A small masked spectrogram model, trained from scratch.
Model: log mel input, arch convnext, norm rmsnorm, activation gelu, layers 12, width 256.
Rows from block 6 of a small masked spectrogram model, named by matrix and row number. Rows with one number belong to one neuron. Each number is 500 + 50 x the weight over its row's rms, rounded and kept within 0 to 999. All counts start at 0. Numbers have three digits each.
After each neuron's rows are labels from the 100 clips, of 14848, where the neuron reaches its highest value: "peak in band" is the frequency band that holds the peak. Only what is clearly more common there than usual is listed. The data: short pieces for a synthesised band: melody, chords, bass and drums. In brackets: how many of the 100.
# fc1: MLP up (model.blocks.6.mlp.fc1.weight, 1536x256), inputs 128-255
# fc2: MLP down (model.blocks.6.mlp.fc2.weight, 256x1536, transposed), outputs 128-255

fc1.466:545431498502387505591482524488493519552471503459590474489505558492500532469512632483496470568425450480478450436508551376497533447515313510550517488470466468550497523507514509476511539471481558585466499488569476518520548583542473466530469446423464508471531529482529551490526501540498450579535487523387501296550521452464584460529581480447607448455468394509510492519466452377523425504525
fc2.466:566544544465455487565517493494519507544513603522496532485394480484553542673529468467480492526463559494331532493524544529514519506493625558490617493504510607506521433420502512499581542514491557573356530489533474448484555474587489513443521468507514467529468530493496484490477513510483523504487507483550541576524498465491494535656441483456485526535449414481510493452494528484521543465504
peak in band: 2000 to 4000 Hz (69)

fc1.17:533541465593575489457470515399507449483547571471510497462549502492438503569431511537488516482492468463434457507484550336496441468509440486469528474440495530453460514508488476422508518460512502566479526546547445461504439432465471509580571463510519497451490449497389438449527454552504495411530435473458532531505489475552477519516518443577599626539573448469490587488415506516506504467464
fc2.17:572499496482498528483644456520500530494509566471485482535579465494482477426498555480424483602523526503592562506547439571581487474505537516474454516447508523465621561469493494462493438503459513453514544509436556641511450484584370480599567446497451492488537481510547475540384500533521492503480506532525592459503518462589497541452541538680537490458615545521553507539528529549502455456485
peak in band: 500 to 1000 Hz (42)

fc1.626:515576514512549495516594467528643486520533482539580494579483441465464454473426478470661467532399493506649531496602542478444489346470480495476467526542519508586435567460570621531509576463452528513462441572512480530512447415487531504480478518543526502464506456497431553518508511544631523510473510485359505497512434477442686445516541514567510489466434547510493552596513459514459505509451
fc2.626:548486451530517533485463570425612506496539519512483495469462424511490497519510515500725509509592390492434426486318483513379496618491471538470434485532484539520403504514533519560452412489549463522499448492487474504495512599492523497546478507467481523496488547511546515451504457529345479527405431468547476552488513517483568438438506443507489494512476427533551492493506493506468501475520
peak in band: 250 to 500 Hz (30)

fc1.356:508458601474539450496563529552620614494520517501554557463481456505503495567448552484431494633416503476568509457436532467480460479487511397469470485489585431505382558563548554503476534447560499496531487483473460490538454483465549506460501477552531448519443472537563531506515494459538511416492509505604613465526487494406497495333525432531516580500574446496492576569389490549538431452482
fc2.356:507489561462498440448547547476596568456545454497519457546452457493544480369558496452460494381623564494527522518534453440346507544505486461470434508484521549544581525547498537452454387513527516556501565514542509562516476581483491525395501514429559459492460522465439454541555464491469387455492474501439434509473542536542477459539451450585547520488538539508458509536529461580511432443521
peak in band: 500 to 1000 Hz (38)

fc1.294:404483525519437397368411522532527518473522495526521462496568472487458466545501484514527532513325477512543515485612512460530466513463519561507508488418525445513527608526421492510523500534484416653536456468570525582544441413537566494547470449550483479539451504463647482508536451543509453484505500660446434517525474491494566525478479494471492500533528518453482441476531487547530466486501
fc2.294:424555489489526535561512506522548542533406445499519529592510482476406471437549493512518557524587475506472559519412469564464560523447457550464537545495497539513413532563538496511529426425501433619442500509535520421443487533516457535554514450504467481535484480500452550487453492543469516521464486552565405557422429465479479537403489502452519433509545532488451465432495476465462476499495
peak in band: 2000 to 4000 Hz (78)

fc1.729:529521547525560410482486528439489491465508538511524591511498512490506605496459501528544469483532447520381437531469485378383472505456462452504473539507526518533551500586472437507450449550572477538556503522470524416498501551446537497527612479527420489487447492468547483507438489497538503504449451485483680479484459514490522572520540573544639729490507481431428502443586454388467549510605
fc2.729:527501411462497530518456485553557493522490529506508552456595496503562539439449455470500509508477478507506579492520505513423462519560493556525474468558505588496468476496427409549436481483479516505447444503480551639483506460450433491592590491493494465532464463537436536552525525438597510483491480519550432498498534473543522524552489554528539669546398475618668498491521504542501520544492
peak in band: 500 to 1000 Hz (47)

fc1.501:475472474463494458489406488481579602508332429485466577548538525486487501551526663463496503527510526454476468462507524501621569554509574598571488490501490507508494523599506549553491461492628458509477427507511528662507499557507480527557510521512513490521433498487706507438624524457482541483440516431475543473497416514465531449430625541444484378533518479525510509414537499467427526549517
fc2.501:493462568467475477560475514519585552527483481521483416455469602512511565362512531539513492476455468527423536490552478484532519490487488483594556498525491482504489492452499527525511500458517487517545383511585476354531502537553539511479495551427234509499470476468449467499598522492612489494492469445468525558449455544488490434485381531454471447571463478498527502476541458511434608528378
peak in band: 500 to 1000 Hz (38)

fc1.192:491460525469518462551411520545442547403499518484573441443512596465569447503569547534424476519445498512471492439521503410660494395478478469540440438505500482487479444535518514463418504506594502475613528449476527640476506513480474464552492480489565573482504487496533511526592453477498469515455481484484560552545512504486532510467420450510405350491578500498490481496535525426528510551583
fc2.192:578456591520507444420487530542405508519507425487484501510487681502561428465540535540409518356540544502476534547468497495782478547424517465553449503515478451499522545470434542470508527513540505512427587495516419425462466547500540530551422508537344455538608527499478527509518492429566441446474527513483441433518512473487498502521562460461477420548566517422488507545465453487555497514440
peak in band: 500 to 1000 Hz (53)

fc1.134:497485513537503510504535391474501550464472423498549399464496439470458643538512477531476545451442250464477533527482431571552480513520476464503518473530484421534443525547513494503451528501596436540536552498494474424529508482419461478512576499518491410460512451495423530476469562448544487481481481507488548489404498571496453562548482554496499483504468484466323525516463420475622482487471
fc2.134:470497574521487532484572532439504492583555472515512544502550473528575591466539467523446513563582578549539453498546421390575487489464524490496487438538488571494571501470424474502462507429530422550478555514536556579625475540504449482470523508498395529357533523545546535467460499487427480538511545492560452527604567544512545523489497535444472413543483370499569599417502569468590455550476
peak in band: 250 to 500 Hz (54)

fc1.209:501502527533535423467489461474477524487516548499525384471523454533468577483482529535599512497481381507597474549487549234405527514534505414620486495562528534481548433572528449485491493492464500526456529507542460481510470516459490498491602426476476454493473509491510544441553477479500482528532358504521693454529541483522487472485526438468494461444518488418541481528479443362427523524522
fc2.209:534489493577536409597480488586478523606490511498536476543553416487449522473530532484546506429424507490406585506564590583509558523342506467525440518451482441524450475497488416426537498521523509470547475439468457517451500514510533497553574541633439522505482488491488466572585485565504504486540347477459489509468446454508474449469551457546513372491484504603459495572530506502482502470526
peak in band: 0 to 250 Hz (47)

fc1.212:470616508525511555530478559527527463441498469522472388487477408487456394555507530470389487502424508487558534492530513548551432478434511614507561456420526517547471489503517493445497395509507442502503493465483416696458439451551566498551443491492481520539541482443525536416449474464475510514633478528533306450512556488459526569516525491562424470509470492457527427537534528524522530593550
fc2.212:443550547451521493465712471453500478569431518506550604588479404489549504442494472544434549476533478518580516486508501489581456477479527554581546502529479537529448523533565496546574536469511522512597545498504601340537407501447575504546517550498521454520518514530396485546522514461479544510546491466480429586567548543539453503474460482560461518503387410598598446428406498479550540587556
peak in band: 4000 to 8000 Hz (84)

fc1.121:501458471541506516488486505493593531523509477517490435475467555467498498487541427501437402563490489497515519543462554503560511514485459477497494480519431440565450427506461486316599546540490549494459486603572490460452495558556508426524499490538505490533462392486472513448434488542608530434533539400446544539512567496534542505413471412530541481537419542483613516552497517413547610429527
fc2.121:496534505482528556498476506493532496402481555499463559524481437504496562484474539461406495489481439503517451498422462485503529520473319455638513518522497511492497382557486503522534386455444484439552454483524498581434530563458591497467573464588511514451546501455601518532471497460562564481532547543496443436498492439488401475471435530649549530465535549455459510443526478510550507454533
peak in band: 2000 to 4000 Hz (73)

fc1.51:596537621538518497444501487484501515437528594506521510431465519521514553572497493531527597553480461426460483443454486496568544529482458412514530446519595492526456541558548605540447403440437512582491448524603498545522431544484540531546417436541499466467452444461498474481423464472522481491516523449503530522475420550507461553501405477549505445526468431449580528545463447538468585476489
fc2.51:519463544579398569546451511565552449480495436471515476544444539495559578388508521479529488426556528500546588518549423471529569494528489526495494537532485480521503453496565513428416457502513550414480508473501516540497496453653539508674562551409517572520516457480609489561557501460470431528548534465483344444515539518407463546470547625530504503493638531426424512476508416485497470526507
peak in band: 500 to 1000 Hz (73)

fc1.528:485514532473508540592510344479500449441492487527509515511510476482528659575483459527523508594433500495529503516516580428488450534495527456544516470473443503441515563476455414499476447414481678580500431542452440587522468477511512472476475463542479567504463490496540470328574442513495460507545469526419482376641529568478478491528499484486445513423462476423510502532462530535484524394517
fc2.528:467450442500450576557576520507517459459510429487486514522516484484487639463468419487523504420557449486529520516451550489510466538537522453537468521526535522442468515461488437535535557535455656523579357480644568403495484429539487522552470502399490424547449538529486509596577527489423448475505511486531495615421557553535507535466479553508522513393487474487487470517458457532536520418465
peak in band: 4000 to 8000 Hz (60)

fc1.763:475536534474517487461564489420490576523624430479480461493535477537446523431550512444507490528484531487527456502469495448253410527520496449435495429499460517554570491439504508498470424535440472495506511481535474481482462424518479463464459456518521581542520475444573544555408420480540436481471455542423441539531509500451532449582477569519547532488511513474515535510358520444493461528556
fc2.763:585527463478512448524506503529507506545519444516533494465579478488375501521522559499438516467552481487466546495620569540225445514482441417454523500525505465563438518482492450501485447440564479528497521503491456517487466608420510525366456535492336501512492477480457551507501492488523452454462433541469489467533488440479532421527595535546458552510534434604634498481469512500462418460458
peak in band: 4000 to 8000 Hz (81)

fc1.569:497517481527597365521443488467612297494453539474445259432490536500435538566453586532379511500511502517579461457504458426569468503505472466460553463453521525474530518569567498471524456548507482491535422472479500450527490522476541473459496474445543503484549530494428560538517516469464512593504483554488517549492447513434497569517594460531524422489572506452418519413505596519392547489550
fc2.569:476445541487561411523450504542627430395522478498441677549551551507549489432493561457441488556471503503503430527497484532641490533536497485410485501396492517532610460467586561549503516471543496486399403498468529546528552482497470519500483494523414477504491452496532506525508522535529478526517541540560583459467467485455492519452366501583473525502604502357509499534593510447500568539467
peak in band: 4000 to 8000 Hz (69)

fc1.474:517495470504452481340552511476485355573481509475500575526502513521492538471448511554466488521490458506567530447506543531555522456444517484426457438478519493580505432450427550516543544507449456528541508477528501517591402569434428468491469509536530500508541458475572511479483441492529521600575524474433542499541514474416493554546470434574478452526498432461348499404410462406499460488545
fc2.474:581487481484522506644505483506533465545537524494496453516569511498404559413518503452470489532454489500379515488496499584482581573403501450526431543473460518494529514545450492521543478487524417458471483447522495532537499511638514511491439525488485472484397517497482575495524489586456504500612455443481612541498483596587505458540529369467511450539509385420503508641420546454560479472473
peak in band: 2000 to 4000 Hz (57)

fc1.158:423565517518549462446555510447559503510433542474576491568554518503648509537496467526576500509549467472557491427488532423519520526530440500574469493592454530519458548513497572553433400456410482508451465557438435397565487538516453543473461493582465468453519470500425467529568466377541591433517425512439414577580581514436567437514543484481518363468520514420507509555523536416504468504440
fc2.158:558472476463485487540480527460490536492517530481481639448428501510567550471578406496519554540531490504532532480440558485407521431473571552588452474521436613504495460513494491517460515432545576516582481489608530550449466496509485501593462522534397529526552510536585442552569487480453482400513424487525472476486499530540574562463599541547569440560665436497490500577487543487489493474494
peak in band: 500 to 1000 Hz (58)

fc1.421:402565445524482596454585432564574610488563523478497481530516450511486481500515510408433481412527488456456503495474543455465487413491521389579496518482523520527526495496499598525499486474449521502482573570432503499532505474429490508455478429494411496505442517465535503623420434533582536484474493473489495366504564499433507503498601553539500466491489486450444460428420537479430471504517
fc2.421:562531526529456485512317552442514501497467550498489441431452406492461473548500419525485535609489460515514526485477594562323465552505506431641527497514513408519455450465490482504583498538509554579504503508496589536474474556561517515391502438459548497500440521564493598538446439559444454459430466464463424594534521503548548463611525502553571521511452518484569518514522496596435423476495
peak in band: 250 to 500 Hz (38)

fc1.277:536451434427447509592517522538414480473524521515483496477524606520490524459514499454514564545405416482512544580503451432532480482554464494585499478491424397514537488480467509459507476566530493489522520537553491403545521486480500472404534486604491521528545486404587490487518556504548536507382386458445517479530592503554466444491498525460515559474456403531499556497430446433377495505553
fc2.277:443479502480530460478395486434463554577424566495564505546467527480450431578542499390580480575464478464499517379522384524460502569433499534468510526499530370522527483515448470580498442543514534461561507485515392547485530461502480518522550545533528427518479510385541519511377527548547652413405510495535514493484432482450392521565561456473528575498533422502487491534494497472471491480495
peak in band: 0 to 250 Hz (43)

fc1.224:542479534436526484551540531516523417551377514507463348471487442468456476497509488426650461492542429500569513441548476469496521555507443496490489481601513444537409453435489576554432474479437478554561460512454510516478540513464494515516497457406470517385438462506389510462568443503557541491482467508460483495582453553420565452558556495412453422461459455550490496499517508508382530540476
fc2.224:546462533441492580597481522608507460379475552531486690436495472520390499572524512497587513508427460496566564507524515486545479486446566571539481499535487493514557494515542453490372564478523517448462517488473486437520567532534589485536487527538353495527433519461688453497601534501478491433494537460548537500492450454498527512498400534465565461489440478451511517519529475560473473529508
peak in band: 250 to 500 Hz (58)

fc1.14:504564505500534518407453467541516505527477511489477501479463488510505546511470521526520414501465363447581488489557506448545424481496425500562523496487467539533525576490548496508503522503513480578543442484566411510508508545477505524529512478518478477450477494462499480541473484439588477533524415515461495451434489493504532508510518416493509835460573477507542493509398460447419539551480
fc2.14:561513504534564448264454531480477503498504495485494514462409526462397489518482516490523458504466494470479518479459482566465469539584520512483537516509522426504486529473580497507501505535511470541462498535495453497422433468577496524528528508437578465510465464505483480483500501491577528478532449484467495476504426485461458471532501456571608696460579492420473502516549475536495548502461
peak in band: 0 to 250 Hz (81)